From a checkpoint of a small image denoising model.
Training: adamw at rate 0.0017, batches of 256.
Data: trained on drawn branching plants, 72500 training examples, 58.3 epochs.
Rows from block 2 of a small image denoising model, named by matrix and row number. Rows with one number belong to one channel. Each number is 500 + 40 x the weight over its row's rms, rounded and kept within 0 to 999. All counts start at 0. Numbers have three digits each.
Before each channel's rows are labels from the 100 images, of 14848, where the channel reaches its highest value: "top examples" is what is common among them. Only what is clearly more common there than usual is listed. The data: drawn branching plants. In brackets: how many of the 100.
# convs0: first 3x3 conv (model.enc.1.0.convs.0.weight, 96x96x3x3, each kernel summed), inputs 0-95
# convs1: second 3x3 conv (model.enc.1.0.convs.1.weight, 96x96x3x3, transposed, each kernel summed), outputs 0-95

top examples: three-way forks (88); thick trunk (81); leaning left (40)
convs0.21:465446488474476497518504462526463481459527559501507442536517488493463509462544515455534527440533490470540545453514401478375483498469480475422448509460455477515503474459450540553480375495483472513399510448490514486519481468405486399489507507442522500500474477538484506503522510511534489509
convs1.21:534511468474478389517543574473484496515526461532474535462519490493498470500527458577460454569492508521437468493441490511532550498461445517563557580495512496421443467453545489473506447498506426536509575471508439455428510498533525521526499532490413471498512516451486538452572545493525499451

top examples: night (78); green leaves (36)
convs0.27:439457465526459547502504556417517466553523453549452424499448513424516462418473550475467474500441483477473476502537469522463507511472491478495578481517472491501460508465458554498557406519495497514495546506567495456488482464504481456507567533511465442430447380507541475533541471499513521471
convs1.27:411506505463494379500483451500529485449531463478532531510514542517527494472501464565492482507524556461436545423491544422525471569531460539452520473496430475542508478509421440513525519465515479494496426459461494519509526504469513460459441493551458470478487496550472427428459536502423524459

top examples: autumn leaves (92)
convs0.35:508514523472512472450485524550426509434481424474511550458604430446481445539486474517505525551498475471437453435502506489499470493484484532574457468480499515531513533539491513480506517562488441532548604477530425507474459488438441515493450474536478443517498525525444496429474507445505415521
convs1.35:503529511529499538497494530461432557450491425505512505508388583549495552472465493509473485454449491479503478531506487531509467468556563489403465508509484493572535529418542530548494494524531447507485434489553519507511561416533420465542520560532493494496459504525582487517501517567551524484

top examples: thick trunk (62); leaning right (37)
convs0.47:466456556473391490490528545446547495504492532511472516494501487475461463635486507472557469503505467547465464428506522521600501468480488421512548555470505571555527494467505487543472551474488522495477490482487513511453501471460489438591563503464439489481496454553472497491531444462436474510
convs1.47:531541441488481467545503563495445521485458430493486584504504501513492529473498493481445506525471521426551532424529460376498472492539433410437480498492553507503516508520388521492510533495589502547516527438511432447493515517492490476488534486514472446453522497485556496535571511510526544522

top examples: thick trunk (77)
convs0.23:533461440489450487572554505503531524501494531495542447523407474466473483471483491481518492391496491489492494472529534458467501479446488464579464474533531529374514504500450498474515441486502475504486370505476553482497494521488515411375525483499527460435491454500506506501507479525473524514
convs1.23:399480523501510449446459544505533442427458499510472585482515556552549464503539463549497492476467547485438500546471511504464504485532461604358490563501540420510480525478524545492482519523501521498446459530478474493474504434472455502545469499513467514545511504522482511490505483507486428424

top examples: autumn leaves (36)
convs0.12:372394511531480539462479527401503462476492527488474468520505519469491515492545503506548459500486409449446505477495511472501474515476473511480495493488500450508449485503456482610525399472451504504491520496502498441458443485496494477502455519492430494488399398545523468504476450490524491496
convs1.12:476486443399457323547497478577503546554398451495452576485530531480499524489481487464493493514505547511526554554484507516479526469458517521513449487488443507502530496506537512514483541504490468516518497467526426526481488526505477526514507525600524493569522560450505500496523483501478504431

top examples: white flowers (99)
convs0.50:499515462494519496484498529463453464440476556470516538550355499513524531498552508485541457549472502483483530502507477492482517535505449467497548469456483499517493450381421462342531452527468451454504454507512512543500441456465503504522504540489515511481529482526421512470451486503516451502
convs1.50:504494546496512482523487476452464480547515572506466435479352504475506501470502464494476525511516467552583332529482526508461466515515515483511444550492444513480501507532510500514457511491435566507514410474525463448486532505521513486507524446525514478485488503517483459476535392553504519494

top examples: night (56)
convs0.56:468518500453473516485488543524518519479554466539432551481545541493547580522480508536477503499553501524558485532482539517537534483496505486514499510460538509491434545452558556477486483526545503541455495479454512555459513447525574515492526501527553528385479465465455645473534566596515480482
convs1.56:549514526453587521436505517535468473563436524456555485547489558511464467452469502397518537510496557473494463513525512466498597508530507502541433495485469566517535488577503454543452525520478478469513541499468424496482510582429468499515450441552517501465455490493465467444540459508470545546

top examples: thick trunk (72); bare (45)
convs0.52:530470521483505512528510473483505571462494489472469439546516437434486468559498537485645512461481453551495521458454499507555395418526459498496453492468477517403556486492485460520431552411490443492433501445511484521501492480449483477481470479487489540449503488524515496468536457496477530462
convs1.52:496538472523516473508592507493491424485471396502494576449490489568501504559519494519417536539457538430487549513520548465518490552499482573420600537520462457539492487480477502447593422476528477485447502511540516501524496529449518548484524503565530509477501518435516493538503524515545461495

top examples: green leaves (65)
convs0.9:490531534471504503454477469465487484458481457459525447509505477543394547513501544499535486387509533491513518517509458464526429438535494458502442492467436535468554493501503520465488500531502495488446428449511522527594499565494533593548514500543507422440576543517462466419470464469506482495
convs1.9:503548465507536491485507515557506510525520499472486522451503480600521459481518539474495484486476537445514501494486443484506530541501460591512540470516441443508468476479377490484424480515489502519529643517514495520410538491501469459486483487560553595533451454498431504466543524534527508459

top examples: three-way forks (97); thick trunk (60); leaning left (46)
convs0.45:506424510521462479558485518538552532527494521539527429505463521414473524467465568481506521379453507500495511518471447545345531466457503531543470482487501509440532505451544542458500515467524542502391566512526500495518520504487484430476543511475463524528512440507494518524517523508450476521
convs1.45:497510439431551467483520500450477494466468376487464461474441557492488510476448456548434473520463516482482533521505499457563508489540430476347457551494433451467506471519440455503483479482545464526468481449528495434469500522538489480552535436483524517480455494528506491495508478481573513497

top examples: night (99); two-way forks (69); bare (49)
convs0.93:528496453485500483542524544511519446499491495481519470459372508475486498464495510456468484365515520500479507500521429493467482552461452472464554488474514465458437467514418481485551496499424455491575467509537500529527476511403456418494505514513523441476489587498480529476498431541543492521
convs1.93:511472555517534525526506513468404492508472499472480540539452494471474555492497464388529493516515454508536517479494505465549506470528546410462479500479524476531538493589458554548516541485467614480445469534435466485532532519520538483495454548413494465463497505517494469517500400461435525439

top examples: night (53); white flowers (50)
convs0.4:326327486527508549524507519368536502513510510478462437509530517480502516463494477491490476502484434505479513491480491527495495510500503528497473486505485450534437507519489507526502431521524536498487522511478495433481490492475467499511502511534396475488480426520560466524486473518473509485
convs1.4:565488466372434335467465521522438486470470479477476589551500490493473505499520526529537534417519565481440505528558502521437513518473487444490499449434498573454540455486481532535508519523492508490536532507526493537454531462549503511511503446523426500486486496493483501491485476519513488507

top examples: night (100); bare (38)
convs0.81:519552512515523471481529523532457479471505502498478519520534478476500505522573541469547503515413503421555439481464479493481523533564515544438437501510439488515496517500516519522519507524455517538475390366498475488476433473482507512534527452528493553503528533432514440486402469459423465440
convs1.81:439499562502487533531478480554514536476507516489498470469483549526500583487493486492512510526541509479465473512451442498554558501541468507515554472553489593543529495540501431475511514497560551514538640545553437520532534494491513511512490398476512359508477529511525497509515541535508520554

top examples: two-way forks (68); night (54); bare (35)
convs0.88:478535484476555465489559546539522439493454553441507555515482540561421454509558444505494484526487467495538405394538410484501473444493477496478456523468532567519504448512428452539443450509401512450469503506486508524494457495460487506455550502508549534514562496528527483488486462455511479532
convs1.88:516468563566507560500559497554404560351465501522525426471484482496475518428495466393428461513531512456513518521542476505480492516554465461482489500521522445511437498520488480512496458455483506522521503509491546551510536490440452507454500462495517413465428510477501512520485522512513556529

top examples: leaning right (39)
convs0.82:526503501481446474496514540551507449481491470465500431453326499530463515519494504501505495451515496540451472459536475469557488519525458464504528485490495523492428449500515478515516464485385446486531421481535497511483475482484463395508518435495530485433581467517493524477570450488469508518
convs1.82:517483582547512550538580545519398551520470512485521520506453444555522569498517486450489521570466527457580503533516485489479521467568499447444451516517485448544469481547480519506498521485521589560490432463501506493488559544454480441471558546489489415476468453496521483545469495528496566503

top examples: three-way forks (93); narrow (42)
convs0.68:487493535519558528482499489459486499490458501486490535530511508467428510516483523483529491469507470503521488488470413535494543465554509580469421434457530526587544509496510501465525529574489578457400525511653494475482481481509462462558494515570480503483502463537542501543487522506520603474
convs1.68:503460554445496472401581501466580506516515493578476512551484458459472575507503364524532468531566509480487484485526565469531508481461560474444503506618508473486495446530482530498535469476523530470441529540503482507487448477463522558511564515553491527515499470457491499526486477526564512500

top examples: green leaves (61)
convs0.86:510538562501516494494492462598534491586478440433488444417378583501461438464551430522395513557545518442490505463544471480508450537469477483490473545523470484465470524529503547498482511467480495513534543510512489480494453503445507585471502500523524501557479557467532490498484489501541515489
convs1.86:532426427528496573552524600504495529528481558500487498443544560452469499440527510465570481507447494512384520485514566450442516488505510540543491433531492560502516486549484504492455529491534467509448437486484506503522465467554526453515438459422520513451489518558552499553525494494483439510

top examples: leaning right (36)
convs0.26:469481443509600507540425464590514488486530488520490562520441454512460520501440558509481503510474516514515486477456460528440558497491509478575519459433582525491523485418513570474486489511472507547437528460464475527460425506478459499506512524467478512573507511483439558447527515570526454572
convs1.26:543518591514527548456497513525540450476511524459513524432535519533560463553554511539535515461459502416420512446505503540564474533570422524461583455499437578522508559507492451526512527524508482466516533542537520461473514522492533486513413536540539555518468476553422515502523459472499497484

top examples: white flowers (64)
convs0.7:509539449452515486499502519551476481522501484478505488458467487506496468442520509444489493507475578526416458374481501484458461604473473461488518523506497423479390458509351457548531467542440469493555466515511504506492511485485488457516503462501519463498494531512499527456484413528534492510
convs1.7:501516585542483533489480467510489481538520496505465506551509503435470532490461499440553492499489430486505488477405441492510524378557554615539440519428497552533512477560525554521535480465452515546480496549503461501500467461540530523537465560427484427522532506514519503504478422477498517473

top examples: thick trunk (69); narrow (68)
convs0.60:490481464480509482519503516459472490455521536487511487469343449474480473444486552498514495491491474525451509377478502387496495480504450515535446523505486487385500482498494477534503415517462494524479395377493487497483474478522507451477494505472506527443475506484506514500453464514493505498
convs1.60:535478530544465504514547541447470535514455480515488505536412518501528502505507486485452501573506503510538476568466457542430506471526477484372540509550492518549457443470542504532496402482472561531473369504523450524536498452488513484547523520508513404452520465475533457466515462531525532494

top examples: white flowers (47); leaning left (45)
convs0.90:495531424471472453482477504437429486538524575513531512490539506432458494465496534460488501376503527518468568501476515580424530473491515537489522532498516486468561490521475451544476535449526513522416483468520489515523523485481552476403567568450516596557489462489472506514454471475501510465
convs1.90:542580573545476500498472563535568477472566500488514427505453556560483496566525508540520456526519482471515488505461481421468523478463445518380527557458458474496460496443481531422516496438462464499488439473574508497464454470519466482494482517521432492512515554516518540457549531515534522443

top examples: autumn leaves (91)
convs0.29:512490508516499494489504494431416445430499458490512471558503478496531469486593516416528463497566469447466460434485487470499529523451424498477450494489519484462439427554440433513512478492410544518438491505520501465471463494449496475540469498499459483427527478540512496475390446448513538505
convs1.29:482522465464462485517500525563650562563502378553496535470464485480478450498497466481475495492385556475491520464492493501535480497503527544502434513426474474470560547485517510514510488483594506571436538517498510474517493491518502539521484544513510541532533510495498465550573529493516446527

top examples: three-way forks (88)
convs0.32:498494508543454509461482500521537529530488435568495435529434510555493538529502475549504528462477498547455518518482600512561451454440526480443492523493513473438474479469508522532529508548581537516520382481487506492527503540526526470480585517441472440581516472495473414435477426494529479489
convs1.32:518541461465497480569477530498431538433503509459470432464493484452493502422453454425462443488501472520573486494494457465512502501460485479485566514527480526551476518460562445518503475544438535462479567527483464535543525515547540504560473428502492549462439463474496483399457532585443512470

top examples: autumn leaves (46); green leaves (36)
convs0.71:491510411484561453545517501585448498494515540510517591541530538553510504522525504541556501523492529479538510517509444510515522525529490538469499497449464468521474491465487469558508500548462506475518529513535441470466521422493498466537482517460533529516505491437476527450327421435500568460
convs1.71:564480586523513642473459530449498449512548549538487416508446410439510490479465459496505508453514457508504468436534494511498481471483553497545494462545522467477486485533513529498513419458471519531512457502470523474537525484520536509518528508391516469441498450532479506539444507570545455531

top examples: green leaves (65)
convs0.40:470514518545454471559583505514526505450446550463507452475478538456448464532474488492552488538519515525402507524517508503523466544451505521546466552547475467439503532557522474434547553498544470563569565580514508487486488484485440613467453555411530508534515499472508472493538517527519516541
convs1.40:545466501448487513474480563484423432528523464503587516495566473527484477436516541548464460463501477471523539417499533486432420514488459528442472418478515586507549510460435523515457462475523441458480438499568463507472464477503523436534510453558504464454444492490533524498462486474505503440

top examples: three-way forks (88); autumn leaves (55)
convs0.16:558547548484488459523482470545532524482494521473497475490473512418488517425479495462459486466479506487529499491497448476399468474469510494509392422480518485447474515548507532455532468468506489536484546515460479511463492523408413385487524574373546447470516493508518504487478467486487520508
convs1.16:515454411504560543459512556416530465457563446537505465506486498438479510469524477586498506467489519497483464491456532493498479468485478508409549430509445466521485487507459474505468434474524473491463449484503510482507534566496524492509437499326520507456493418518499491503526545510519462498